A small CTC audio transcriber, trained from scratch.
Model: 7.23M parameters, log mel input, arch transformer, norm layernorm, activation squared_relu, moe top_k, num experts 32, layers 12, width 128.
Data: trained on single English nouns, adjectives and verbs, spoken by a formant synthesiser in many voices, 78125 training examples.
Rows from block 9 of a small CTC audio transcriber, named by matrix and row number. Rows with one number within an expert belong to one neuron, the router's apart. Each number is 200 + 40 x the weight over its row's rms, rounded and kept within 0 to 999. All counts start at 0.
Before each expert's rows are labels from the 100 clips, of 14848, where the router gives the expert most weight on average: "peak on" is the class under the peak. Only what is clearly more common there than usual is listed. The data: single English nouns, adjectives and verbs, spoken by a formant synthesiser in many voices. In brackets: how many of the 100, against the usual share in percent.
# router: router (model.blocks.9.mlp.router.weight, 32x128, trained with AdamW), inputs 0-127
# up: expert up (model.blocks.9.mlp.up, 32x64x128), inputs 0-127
# down: expert down (model.blocks.9.mlp.down, 32x128x64, transposed), outputs 0-127

# expert 6
peak on: /d/ (94 vs 1.2)
router.6,196,188,134,204,207,207,184,230,231,173,180,190,262,245,238,149,155,213,189,221,186,205,232,232,202,127,212,223,155,238,235,193,187,147,262,211,211,163,237,182,284,251,150,141,198,161,174,186,249,212,177,166,151,234,204,199,169,179,170,270,262,185,141,241,185,252,232,247,172,214,106,226,241,161,130,214,156,199,231,167,254,252,239,247,123,220,177,175,173,213,232,244,150,203,274,203,237,179,239,174,268,104,224,212,153,259,230,163,181,143,165,154,152,153,195,272,180,234,280,216,243,234,198,265,223,165,220,213
up.13,143,230,203,169,186,221,242,235,207,248,193,273,145,201,227,203,239,220,169,157,205,88,192,219,148,225,212,206,206,203,208,167,114,197,186,200,282,167,219,208,226,196,200,136,282,237,180,226,138,194,168,87,134,210,287,221,230,231,236,186,183,193,141,178,263,204,322,200,207,180,162,166,251,277,189,198,192,226,140,212,218,177,189,236,170,230,196,210,140,253,231,250,210,209,167,122,214,232,166,170,247,195,191,222,258,249,268,248,172,191,176,185,167,154,158,175,205,142,210,212,174,173,208,225,226,131,175,198
down.13,206,205,248,196,259,283,148,142,200,208,205,178,190,85,198,206,171,144,212,230,273,187,216,291,173,170,223,160,258,210,173,217,166,121,154,210,207,186,145,176,300,223,209,188,196,153,166,194,208,231,248,227,207,186,217,218,236,222,194,246,224,184,187,161,175,184,193,200,159,170,223,246,210,235,174,209,239,197,197,277,114,106,231,219,143,238,168,247,149,176,207,267,161,197,195,202,226,159,269,166,162,209,248,158,149,192,255,192,176,197,235,268,210,95,243,188,197,213,260,169,253,240,128,193,230,172,210,195
up.14,185,240,172,137,221,163,79,135,215,174,121,216,208,181,231,179,208,210,191,265,174,221,172,214,217,202,189,187,250,189,242,287,227,160,184,203,223,172,217,219,202,225,183,187,168,161,205,221,199,171,186,192,150,212,135,251,217,191,255,163,152,212,267,157,244,174,227,185,170,249,197,139,258,309,221,157,173,248,206,189,179,259,153,246,219,275,281,182,187,265,221,184,136,238,195,202,241,164,142,182,237,135,287,274,301,195,216,209,199,157,206,185,178,196,157,164,219,167,206,216,112,179,194,180,215,172,199,221
down.14,195,251,117,235,193,174,168,237,148,240,256,175,204,192,165,181,174,211,181,207,252,180,162,241,237,290,131,246,209,177,197,212,182,217,215,143,213,216,209,89,132,140,194,276,220,297,208,248,141,237,200,134,192,193,238,231,131,233,238,259,261,207,240,251,246,198,181,262,198,232,145,241,270,182,206,189,184,175,138,175,106,228,182,220,180,180,173,184,200,157,169,241,210,146,207,220,227,196,262,166,165,161,147,161,202,149,212,253,204,309,220,213,219,172,217,212,143,187,182,183,209,222,184,167,171,224,216,210
up.15,191,206,187,206,190,173,258,191,252,234,182,213,139,202,244,171,183,239,204,234,143,189,206,236,172,167,246,179,194,140,156,136,191,198,198,213,187,183,230,236,196,266,149,176,247,173,213,169,218,247,193,198,244,202,194,236,249,129,280,253,113,206,200,181,225,174,207,187,163,245,165,179,230,189,203,259,220,213,172,231,145,222,132,226,95,191,94,218,161,196,260,224,228,226,141,143,247,210,158,178,193,181,171,175,239,275,132,225,158,198,250,105,264,221,191,318,230,187,205,208,209,201,179,157,243,190,170,283
down.15,126,223,255,204,309,296,132,226,168,136,191,171,224,174,173,156,163,156,210,163,192,205,281,185,286,143,146,217,164,203,201,255,185,228,160,235,96,189,156,214,272,201,203,203,163,276,216,185,163,163,156,205,207,174,244,178,201,223,195,201,215,218,281,201,218,234,142,260,203,144,216,252,233,159,212,201,202,242,229,225,178,255,168,158,137,197,175,184,186,207,115,207,206,166,263,242,191,190,256,206,181,187,133,162,211,212,149,276,247,180,254,206,182,220,168,219,181,227,183,220,169,183,220,250,247,219,201,142
up.16,134,109,137,182,198,199,131,188,239,254,168,196,206,218,168,198,244,138,191,204,175,202,224,139,214,196,219,176,206,167,143,220,218,262,240,318,238,281,267,201,182,186,208,238,214,168,198,248,184,177,190,172,119,149,142,179,250,253,173,223,152,214,225,198,207,221,247,255,251,174,171,237,126,201,218,178,148,175,242,221,203,188,180,185,134,217,216,218,274,190,139,170,234,127,175,172,205,200,270,208,178,212,244,118,214,187,228,167,206,215,194,217,255,114,206,176,197,138,199,196,189,215,248,177,256,209,273,281
down.16,201,246,245,254,178,196,263,218,264,177,146,262,220,220,195,150,227,218,171,208,221,198,165,214,247,241,184,189,178,238,251,159,271,167,231,198,285,241,243,191,89,146,180,184,155,89,208,229,243,225,146,196,163,184,181,189,168,227,262,207,184,235,172,202,219,232,154,144,188,172,180,235,196,166,218,177,240,150,258,152,201,169,202,130,140,239,231,170,144,195,235,148,242,235,200,169,152,230,247,181,272,206,140,294,237,253,260,163,210,207,224,193,183,220,181,181,195,188,217,219,88,150,227,203,159,194,159,191
up.17,151,179,213,175,211,167,190,138,215,179,294,209,244,222,241,253,204,178,177,223,193,199,197,159,131,275,115,192,258,173,144,231,195,155,172,209,184,305,195,208,194,173,216,208,190,125,263,193,153,173,167,197,215,247,196,148,285,199,215,202,112,204,231,290,65,167,184,181,139,208,200,166,154,247,183,229,196,158,161,218,153,202,191,213,199,229,243,235,216,205,221,206,244,225,169,215,214,237,181,150,210,222,317,176,284,160,193,193,152,204,210,226,211,174,165,259,188,205,263,216,185,192,166,208,215,254,185,233
down.17,198,168,236,142,167,149,242,308,286,225,211,252,209,182,216,151,178,217,186,191,158,191,151,159,179,107,230,148,198,180,290,261,194,144,147,237,228,288,183,257,248,192,194,158,269,192,141,158,195,221,154,198,167,160,186,307,231,183,149,237,214,168,186,194,229,150,275,176,243,172,167,227,256,195,155,214,269,232,189,240,113,201,227,200,231,202,181,184,163,207,168,159,218,132,190,209,185,177,239,204,226,206,221,182,187,193,216,252,264,247,218,210,187,211,212,160,255,222,155,152,191,262,133,172,192,197,193,193
up.18,285,213,368,190,237,243,209,196,191,189,168,109,217,255,167,205,205,200,173,216,145,252,219,139,240,233,176,249,199,141,243,222,228,192,259,168,205,175,199,185,162,221,100,207,150,233,182,260,135,217,222,174,223,174,188,124,189,202,161,224,174,196,191,202,209,175,214,200,185,224,213,268,204,230,219,246,185,193,211,132,196,159,258,124,129,199,206,204,198,233,206,241,247,219,229,167,173,124,182,174,232,233,260,164,235,212,154,199,214,177,226,129,166,229,222,153,241,195,108,137,188,212,215,231,230,158,217,152
down.18,211,231,212,129,171,175,260,224,201,213,210,212,176,275,221,224,180,223,271,162,146,147,202,234,208,249,232,255,247,148,218,226,180,229,147,234,236,188,184,198,177,203,219,170,221,188,118,198,204,136,149,241,236,208,235,114,192,243,177,156,129,149,173,227,288,117,160,182,207,227,200,237,134,174,214,200,189,244,198,228,215,227,112,228,166,198,235,127,183,122,261,180,90,240,292,230,190,231,199,178,221,237,195,235,235,198,134,213,134,275,213,179,133,183,173,182,192,240,169,236,193,192,227,216,213,199,196,229

# expert 17
peak on: /t/ (52 vs 3.2); /ɝ/ (46 vs 1.8)
router.17,194,173,174,241,227,234,207,171,214,233,155,226,138,176,195,160,146,185,217,250,164,230,203,264,183,138,223,178,209,229,169,149,255,200,249,120,184,165,198,245,203,179,168,102,179,293,218,212,194,288,176,227,237,251,260,184,158,269,270,205,119,226,137,117,193,175,178,243,186,227,170,155,241,182,195,173,180,228,211,242,252,220,212,228,159,200,121,233,210,175,215,277,177,270,260,248,221,217,213,166,266,260,242,204,188,202,113,136,173,211,182,184,175,250,220,135,255,194,184,208,222,191,161,190,156,184,215,200
up.1,235,184,181,188,223,200,152,224,214,195,266,242,192,242,189,141,215,169,297,269,147,139,285,163,156,119,189,172,216,173,215,201,183,227,129,188,214,195,228,317,168,196,173,119,241,182,211,272,224,109,136,198,179,286,194,229,276,139,172,236,222,191,200,197,212,202,189,252,186,244,203,198,191,214,155,224,181,233,199,161,216,228,147,164,218,239,194,236,227,164,143,202,181,190,231,243,211,227,161,227,179,213,251,251,172,221,114,227,232,160,147,229,202,254,205,228,148,137,255,201,166,197,164,196,275,195,208,149
down.1,191,118,198,230,226,178,81,225,209,120,136,219,267,172,248,210,155,248,248,196,251,221,125,236,183,215,166,221,186,202,230,243,189,153,318,215,195,192,145,199,201,198,225,174,225,278,217,189,236,244,222,142,222,158,206,223,145,183,291,137,177,199,186,136,246,196,196,160,213,242,242,215,165,243,179,173,162,199,191,189,216,169,206,227,157,202,198,179,228,85,178,207,225,143,180,142,241,189,232,229,257,164,140,204,198,228,298,197,181,142,223,206,257,222,167,188,232,157,192,186,182,230,223,196,215,265,176,231
up.2,183,189,159,188,131,232,228,267,145,266,181,203,218,188,239,179,223,255,240,141,230,163,218,245,181,186,207,234,180,246,205,246,202,157,188,152,218,207,233,250,177,207,203,191,245,241,190,144,212,165,191,205,192,167,163,275,261,289,219,152,167,184,170,183,130,145,290,180,218,228,207,257,240,188,162,148,113,192,177,119,215,267,184,139,209,235,163,155,103,171,220,137,136,91,215,151,222,168,185,188,269,218,225,252,240,231,197,209,227,214,216,161,239,163,231,226,227,222,192,204,255,162,192,258,189,204,167,171
down.2,187,262,233,239,242,166,153,173,151,127,205,211,254,215,169,182,170,115,246,171,150,105,268,219,173,212,215,138,158,158,190,194,209,185,205,222,200,233,129,228,283,163,190,193,83,228,257,271,203,212,234,192,224,174,191,160,269,222,129,277,215,216,190,236,277,231,218,275,199,197,214,177,237,257,117,274,262,203,154,204,137,215,238,218,174,236,180,228,228,176,216,198,202,214,203,180,180,207,227,190,171,179,171,181,222,247,257,219,117,215,203,194,185,156,195,172,169,188,222,177,197,192,233,154,148,179,210,276
up.3,185,161,191,105,246,94,216,116,159,191,168,249,233,223,113,228,206,160,162,200,255,188,195,176,281,151,151,214,176,192,207,145,210,189,216,173,210,214,236,255,253,187,252,153,157,211,254,188,153,204,198,198,163,224,212,245,183,95,183,220,177,276,199,194,195,157,193,196,285,163,179,206,317,240,177,245,211,220,203,265,190,169,198,175,246,263,145,229,258,227,217,232,266,181,151,196,138,218,217,179,212,236,219,165,201,147,178,188,158,209,156,230,272,201,199,180,243,172,249,243,221,228,204,193,174,209,148,232
down.3,231,180,177,246,113,184,137,195,187,208,154,146,175,214,240,150,168,261,205,163,232,261,287,188,124,224,234,184,210,191,146,228,235,196,211,179,242,220,126,244,232,196,155,170,246,168,211,146,130,152,285,172,195,147,240,238,206,144,225,215,216,198,222,131,126,227,180,216,237,193,170,223,205,232,212,224,178,166,214,281,176,286,175,306,107,173,164,227,137,243,192,226,202,137,204,262,185,228,209,181,157,164,276,201,199,263,194,174,192,228,243,179,179,154,256,219,176,202,200,191,227,174,248,243,201,215,186,179
up.4,245,222,143,245,159,223,227,162,215,217,247,211,111,214,262,152,172,200,185,199,214,167,254,232,231,228,250,184,247,186,196,164,193,200,194,234,181,194,165,285,271,265,265,143,208,252,205,230,191,172,298,150,153,188,163,256,222,262,208,213,134,145,184,266,168,166,214,215,247,177,161,235,170,193,178,156,147,197,208,238,212,163,203,206,192,221,194,225,131,204,269,159,246,183,211,163,97,152,191,196,267,193,226,219,226,182,172,176,254,218,173,209,248,191,114,240,154,230,183,137,149,174,161,145,243,117,188,196
down.4,191,164,235,178,223,224,195,161,141,252,187,169,176,175,201,192,173,255,201,191,246,194,203,182,136,166,140,209,172,205,157,174,240,200,226,161,235,263,151,111,232,209,195,220,233,195,194,252,286,232,245,177,226,243,261,263,167,164,237,227,200,225,224,191,234,206,141,125,166,206,175,206,215,167,190,249,229,248,204,199,133,166,217,314,175,211,230,252,212,174,198,162,192,258,209,249,228,240,212,252,231,153,190,117,147,153,201,148,200,87,192,199,167,290,141,164,169,213,241,211,143,143,182,248,244,191,246,261
up.5,141,207,186,168,202,191,216,245,300,206,177,239,276,193,172,233,192,90,182,153,288,199,194,199,223,187,178,142,199,244,212,209,234,179,199,156,135,243,289,283,197,202,165,170,183,164,217,244,209,174,220,140,204,224,218,184,162,195,197,203,107,179,171,126,222,231,175,164,240,232,210,286,208,196,184,253,232,231,214,164,230,231,258,184,216,241,193,305,272,240,187,216,216,195,185,140,175,187,196,133,209,218,211,103,135,188,192,130,176,198,213,193,196,174,178,197,226,161,228,208,222,222,150,229,201,257,108,188
down.5,162,214,152,218,225,256,138,191,140,176,152,262,181,238,185,162,217,198,216,190,197,213,204,157,232,211,171,202,234,174,141,213,234,200,172,164,251,159,181,182,207,191,43,232,190,174,214,192,114,218,222,195,212,185,220,177,264,152,266,225,165,184,188,190,156,245,267,248,198,180,210,192,199,190,199,184,191,191,224,267,186,259,165,221,154,293,165,256,226,109,164,264,181,169,146,221,121,209,193,169,204,167,242,270,225,251,244,290,155,196,229,174,237,187,207,244,143,183,158,265,207,212,268,212,215,215,225,140
up.6,188,170,218,180,206,245,246,167,247,231,173,265,128,128,188,152,157,173,116,215,250,148,163,149,232,268,217,267,170,203,235,276,190,213,226,215,204,224,158,179,178,196,256,233,142,163,208,177,150,162,165,267,158,239,190,123,199,216,175,232,181,177,206,213,164,223,139,213,148,201,157,230,221,174,204,236,274,135,214,225,275,220,247,190,121,243,213,195,176,213,229,189,171,172,268,185,224,162,240,222,151,161,187,250,155,253,220,191,130,224,276,221,253,163,192,216,172,250,235,223,248,180,249,263,200,220,191,111
down.6,160,190,94,258,118,185,161,210,255,161,256,224,214,143,163,202,187,213,228,183,195,228,92,220,214,199,163,215,218,207,268,129,196,181,233,128,200,204,248,131,192,161,192,222,213,207,217,198,199,182,200,175,248,211,269,163,160,241,143,266,241,122,210,193,204,290,233,190,164,205,218,238,217,134,106,201,189,223,172,290,207,216,231,295,193,220,186,193,197,219,160,232,145,218,237,216,253,222,216,175,178,157,260,193,213,190,237,243,181,158,206,100,213,127,205,179,216,243,206,198,223,214,196,229,191,199,167,270

# expert 3
peak on: /ɹ/ (79 vs 1.6)
router.3,211,225,188,172,243,178,148,249,258,192,220,241,198,160,162,210,199,173,166,190,221,240,165,208,136,160,196,205,164,227,192,296,270,132,143,166,186,206,221,233,159,230,224,153,213,158,108,230,183,243,138,169,145,209,178,261,181,234,164,184,256,182,164,181,178,208,210,211,289,269,231,265,217,264,222,152,205,199,142,160,113,258,244,174,191,198,193,243,233,216,206,244,163,264,186,250,230,175,165,116,181,146,234,213,209,165,208,146,280,225,210,153,147,171,179,211,155,217,183,253,269,265,182,166,228,246,177,179
up.1,210,163,191,164,214,192,250,231,310,227,189,171,121,259,184,241,169,163,140,190,253,118,205,192,207,215,215,158,276,179,214,192,182,165,319,156,265,213,197,219,172,236,137,214,189,224,188,236,194,260,200,224,264,234,265,179,154,177,196,205,178,236,163,267,192,162,169,177,176,222,223,189,159,193,209,187,152,133,216,192,200,203,238,257,202,201,165,193,207,222,204,206,233,252,214,163,252,230,218,137,216,272,207,236,143,156,178,208,207,90,174,182,224,182,196,102,144,275,166,250,140,203,208,229,228,141,235,239
down.1,200,223,170,231,221,199,203,209,206,301,189,235,167,145,176,193,257,162,148,235,131,193,207,61,164,237,197,181,138,188,144,273,213,193,156,248,191,271,158,156,184,127,161,179,206,202,263,178,213,171,211,190,208,226,225,220,233,156,222,223,208,87,186,195,265,225,157,182,191,244,193,280,187,243,250,186,192,221,277,231,223,225,174,161,184,234,231,226,212,195,158,220,207,268,166,157,191,231,156,279,171,134,244,212,176,266,228,190,174,209,231,241,212,136,208,200,216,205,203,150,178,230,218,238,227,166,107,162
up.2,222,226,186,117,213,178,192,163,177,185,198,208,215,287,223,215,201,136,183,213,255,203,189,198,231,236,265,122,156,159,189,173,187,170,259,179,112,121,173,251,188,198,168,163,278,190,243,188,234,225,219,181,243,284,211,246,152,180,186,234,265,142,204,189,139,201,249,169,247,193,159,124,178,317,207,208,182,201,227,126,238,278,202,196,211,227,182,239,231,279,179,190,240,158,201,190,218,202,195,200,119,217,216,253,226,234,151,275,143,223,134,173,256,194,179,186,175,200,207,160,164,169,162,216,249,182,189,212
down.2,204,220,193,226,194,255,201,281,173,150,237,166,252,162,269,216,167,209,251,208,209,205,225,196,246,202,174,169,153,130,198,251,220,200,201,148,207,259,173,180,161,256,225,236,223,165,205,179,180,198,204,196,209,201,232,192,159,235,203,173,246,289,217,226,152,158,169,139,235,193,120,161,177,125,126,212,231,251,208,188,125,104,294,175,196,172,271,215,204,176,221,107,165,252,217,204,154,192,224,253,152,222,187,134,241,159,225,200,262,178,195,195,150,180,177,221,203,232,199,187,194,278,202,111,201,284,175,244
up.3,236,168,186,228,126,207,238,220,265,205,187,200,177,302,262,162,209,210,193,257,219,173,214,209,215,178,225,200,219,134,196,163,209,190,238,143,203,156,202,188,159,247,147,174,179,133,196,122,169,222,137,193,179,242,262,203,154,226,171,185,181,226,174,171,146,186,247,239,165,275,193,170,142,195,189,221,235,132,192,194,132,181,243,205,206,179,162,284,66,180,197,254,216,180,191,315,146,210,200,213,195,257,245,208,190,219,186,168,151,125,203,230,192,208,186,306,234,204,201,240,203,174,216,210,227,201,183,282
down.3,123,242,162,241,192,250,167,199,234,212,224,265,259,83,231,236,139,237,210,177,147,158,213,146,286,213,202,200,148,265,123,236,206,133,206,259,216,254,222,164,195,196,259,190,223,216,215,228,240,161,168,176,200,200,219,198,200,182,231,207,185,159,182,219,242,200,160,150,224,151,255,197,200,216,224,219,156,249,235,146,214,213,178,238,198,213,234,245,261,189,175,189,207,204,251,193,206,152,211,230,147,139,199,152,233,197,241,154,233,161,212,118,217,122,199,218,216,127,226,299,165,147,150,241,137,200,172,127
up.4,138,246,210,200,123,217,113,150,262,224,181,197,190,209,236,172,156,206,264,208,210,240,227,224,221,165,253,214,211,230,203,180,241,199,227,262,255,148,182,178,207,222,165,192,271,170,187,162,233,156,213,128,169,230,267,167,239,275,254,157,219,188,203,226,230,153,186,244,202,191,200,193,181,192,230,189,162,177,198,183,130,135,278,194,231,210,106,241,215,238,282,202,199,172,195,191,245,256,252,175,213,191,203,182,307,209,174,202,161,242,103,188,217,146,173,214,234,251,167,223,203,181,124,169,199,87,184,206
down.4,159,273,149,163,233,164,212,229,218,134,184,201,220,210,241,209,252,134,237,245,194,179,223,165,212,167,232,221,258,149,185,204,166,151,271,224,266,216,182,182,239,266,168,168,201,168,216,153,222,294,207,192,162,232,233,193,228,133,218,247,144,174,255,238,205,229,237,282,214,203,175,230,182,166,141,202,173,210,254,203,185,195,198,193,223,218,165,203,119,195,132,153,238,170,133,199,186,173,292,156,178,241,199,298,185,178,175,173,210,203,244,231,208,170,268,182,262,190,187,208,250,156,157,175,165,182,66,211
up.5,171,211,253,153,259,238,239,196,219,209,205,176,192,212,268,133,194,168,182,272,160,234,160,254,221,250,232,196,121,160,152,209,162,180,269,245,154,219,199,154,170,159,206,211,233,132,144,228,240,222,209,205,164,180,204,170,260,199,234,154,213,177,143,158,271,244,231,197,228,209,237,244,205,149,199,205,229,159,237,249,247,195,202,173,160,178,146,170,145,245,241,186,177,196,251,143,154,255,173,125,246,189,191,208,332,187,270,121,163,210,169,156,193,219,213,193,223,262,226,176,247,188,223,148,167,157,140,247
down.5,268,217,194,189,255,201,154,243,230,271,219,236,133,156,182,259,192,203,175,184,165,215,204,224,237,211,179,236,181,216,191,165,243,205,225,189,220,224,201,145,200,161,132,164,255,229,117,245,206,228,233,269,176,127,152,225,207,240,265,274,186,158,246,157,164,201,190,216,156,209,145,196,115,218,249,205,214,225,170,173,224,205,245,236,132,190,203,133,164,272,234,170,250,164,189,215,234,193,221,208,201,159,240,159,213,137,167,177,128,256,270,265,222,190,78,246,209,134,206,190,247,149,164,156,176,195,189,166
up.6,215,201,222,266,274,224,207,136,240,241,187,227,211,235,247,173,190,134,259,192,148,182,214,148,186,133,200,166,257,180,194,247,252,215,206,235,163,223,247,252,213,256,177,201,288,281,167,197,138,331,204,184,152,262,165,146,177,200,157,187,171,214,146,156,261,185,245,200,212,189,235,143,231,152,201,209,165,219,226,245,169,162,224,232,181,176,214,163,199,195,210,219,210,213,188,207,116,105,231,277,220,198,183,144,208,202,203,183,240,173,177,187,173,199,206,183,159,107,268,251,166,157,251,176,149,182,237,184
down.6,226,137,122,220,251,203,171,236,212,224,212,224,194,136,182,196,163,189,190,210,145,181,190,232,222,185,210,195,212,234,220,276,223,271,222,177,198,306,176,135,221,252,117,203,289,206,137,269,207,190,179,177,226,188,160,190,197,188,245,193,242,159,176,252,214,204,203,253,125,234,210,220,215,229,136,220,200,283,259,197,188,215,264,192,96,257,206,153,113,179,201,230,214,223,232,137,148,213,199,161,159,215,248,168,162,136,183,241,196,166,213,227,243,180,154,216,179,172,196,181,197,127,253,241,177,238,115,202

# expert 28
peak on: /ɑ/ (30 vs 2); /ʌ/ (28 vs 0.5)
router.28,190,194,226,258,181,251,163,225,163,227,226,251,252,171,146,165,214,170,180,217,194,243,184,235,165,179,155,222,175,230,197,208,232,180,196,88,214,211,112,154,192,160,177,169,177,215,278,221,202,298,182,210,183,224,243,181,156,180,209,192,230,191,192,239,216,235,134,278,194,178,242,183,274,149,120,139,172,225,227,258,231,229,222,220,146,252,147,235,173,241,229,204,175,246,156,237,203,165,243,195,242,143,226,247,212,153,92,157,231,306,267,168,188,204,235,203,222,222,226,182,248,192,177,132,159,216,181,241
up.1,224,208,206,256,285,198,168,162,172,284,153,218,188,161,257,211,296,194,240,230,197,174,184,192,266,191,217,285,224,227,188,162,255,195,203,155,197,180,155,208,232,211,241,254,198,152,162,227,158,211,73,175,152,172,145,192,211,125,227,229,242,238,201,204,174,183,167,211,214,153,219,213,259,183,195,225,235,204,232,179,172,184,159,217,155,220,199,278,171,152,136,193,239,169,240,206,202,181,170,240,200,173,285,125,221,96,249,162,196,216,169,115,201,155,165,223,212,219,239,222,187,185,194,133,278,247,208,191
down.1,276,211,224,186,220,188,231,183,244,213,131,285,241,157,204,185,157,272,199,159,215,185,219,221,199,201,236,197,136,164,174,230,201,166,204,224,223,162,170,159,107,184,229,222,159,223,175,251,243,231,138,211,279,283,183,213,240,183,175,158,213,244,150,140,155,215,263,168,144,238,156,238,162,210,182,221,119,183,223,155,124,268,240,190,164,104,219,248,270,139,153,214,157,223,129,230,179,207,235,160,252,245,214,203,180,187,182,171,238,153,224,171,186,164,232,214,231,247,246,236,221,229,175,203,137,253,218,223
up.2,233,134,149,160,174,243,194,233,201,227,189,261,265,186,193,222,129,261,167,184,248,198,186,226,216,346,201,257,236,201,196,176,176,173,226,206,199,188,232,173,179,131,196,181,191,204,177,130,139,218,221,219,252,228,162,163,190,224,226,240,185,229,150,187,238,251,175,161,170,282,229,191,211,160,275,186,166,165,233,152,185,201,233,127,175,219,217,251,244,163,88,274,168,179,139,218,177,234,265,145,227,222,169,182,151,212,212,196,174,216,237,200,240,124,242,204,183,223,161,198,193,170,219,153,195,130,189,285
down.2,258,252,112,191,246,146,270,265,255,198,215,250,249,168,223,175,144,212,147,196,249,169,237,198,207,210,151,179,165,199,205,224,147,193,173,163,160,203,191,133,283,176,159,158,200,280,106,154,319,196,116,217,187,250,224,205,191,208,175,211,247,174,155,187,158,177,176,241,211,192,223,178,189,164,255,231,206,188,154,233,226,210,234,242,204,263,231,172,239,191,224,203,221,260,206,198,230,174,252,236,174,207,219,191,216,213,189,244,207,254,198,147,260,164,243,165,133,222,201,252,146,146,146,132,172,125,202,206
up.3,179,243,143,224,267,209,140,217,195,151,144,186,267,237,234,125,189,238,183,220,147,239,227,157,254,199,239,219,193,144,252,200,184,204,178,154,183,193,238,165,275,202,202,273,163,224,180,202,179,214,191,214,224,204,171,153,147,205,185,110,177,181,163,171,201,178,140,215,207,223,208,191,219,235,238,237,148,216,210,284,237,165,227,248,167,225,160,158,175,207,268,184,210,162,209,274,307,220,230,195,206,226,188,137,209,208,184,127,162,186,181,243,254,203,249,176,224,122,203,113,178,259,169,291,192,154,146,274
down.3,225,154,181,86,185,229,237,238,163,224,181,221,214,257,283,260,320,192,163,237,160,177,221,184,152,239,179,168,247,201,266,238,123,206,238,221,168,189,197,265,205,238,214,121,189,194,225,185,256,246,227,216,237,127,219,133,229,245,270,197,231,175,196,234,150,175,181,261,214,184,140,206,206,225,186,143,148,192,137,202,230,260,180,137,276,168,180,214,249,160,178,282,164,215,176,190,189,215,204,128,181,226,167,194,229,166,213,128,227,150,188,197,137,197,271,164,209,223,175,186,193,186,213,203,180,164,194,211
up.4,156,273,212,216,180,175,270,136,175,205,157,195,207,206,197,194,242,155,281,194,196,252,195,180,221,263,252,228,208,130,184,172,144,235,223,208,180,170,189,172,175,154,135,225,269,161,222,191,199,239,206,255,165,176,219,224,242,215,228,225,213,209,296,241,117,160,284,261,131,173,253,197,175,280,219,172,213,130,181,150,225,237,158,229,211,206,127,235,210,232,193,134,255,255,279,147,124,196,178,172,159,191,208,215,226,187,129,158,183,151,168,135,208,209,239,193,213,204,184,218,202,166,179,149,249,189,264,217
down.4,200,161,210,273,200,199,222,172,129,189,108,224,209,149,182,183,171,244,182,194,213,177,197,182,188,224,152,224,167,241,203,232,160,171,292,212,145,222,153,197,200,242,151,218,157,169,229,196,230,166,187,198,184,238,200,178,205,131,207,167,140,212,261,130,152,221,174,160,207,209,148,194,183,270,133,205,248,234,172,203,275,246,268,184,269,234,142,178,96,119,205,209,140,143,147,201,194,218,220,166,313,271,181,243,201,239,199,191,172,256,202,250,241,227,213,245,264,170,257,202,221,247,211,189,177,164,190,227
up.5,158,174,224,178,206,172,219,164,150,237,133,213,191,237,150,239,212,164,164,233,206,243,253,141,207,244,212,216,247,107,277,202,255,233,169,200,245,146,219,166,145,191,175,169,157,134,266,218,198,235,172,186,225,196,257,204,190,161,229,204,148,307,204,216,231,182,247,243,152,175,225,214,246,255,158,182,210,234,196,223,255,236,171,183,131,137,235,191,296,169,157,216,195,214,148,205,189,242,208,186,167,161,244,225,226,133,171,189,169,236,149,316,166,226,213,230,165,164,167,254,128,183,177,189,228,121,213,195
down.5,212,149,237,279,257,217,194,163,231,180,130,186,189,232,150,154,213,195,203,155,164,135,248,233,179,208,140,239,170,243,134,265,119,190,268,254,198,255,237,181,223,198,232,264,201,180,180,215,179,162,201,212,230,188,262,250,187,212,265,153,204,172,237,155,129,188,179,205,229,228,194,186,142,186,158,290,241,201,231,132,228,235,163,296,280,177,126,184,184,213,222,266,256,115,257,208,193,203,195,214,176,276,231,137,200,199,221,227,140,162,257,200,199,180,214,175,171,184,165,156,202,173,184,199,162,200,164,186
up.6,176,160,198,190,187,180,195,226,243,173,262,151,247,220,206,157,155,305,188,226,210,183,220,250,247,190,198,232,290,224,182,208,238,204,250,217,231,178,210,214,169,194,188,291,174,242,307,127,209,242,196,184,157,252,172,172,187,197,225,79,189,242,220,207,189,134,202,134,175,255,161,177,255,216,211,254,228,292,166,175,237,156,251,238,193,151,191,231,169,216,220,91,211,245,181,183,180,201,160,194,148,148,208,218,113,250,163,175,200,231,132,151,129,178,158,205,206,187,198,194,207,173,183,198,193,243,210,195
down.6,190,168,147,218,154,187,208,165,188,216,282,130,255,206,170,181,232,119,241,190,200,208,159,242,128,218,165,195,139,258,218,191,263,254,180,184,126,224,222,199,109,192,222,229,170,143,180,228,199,202,218,202,242,193,225,174,153,136,269,105,231,182,163,189,172,277,164,204,183,240,193,241,215,214,194,234,196,137,223,227,215,232,174,186,172,137,167,155,267,192,186,253,226,211,128,238,240,219,148,243,270,215,210,208,245,93,210,281,266,174,176,238,221,241,137,212,263,185,194,239,156,194,196,218,185,187,186,223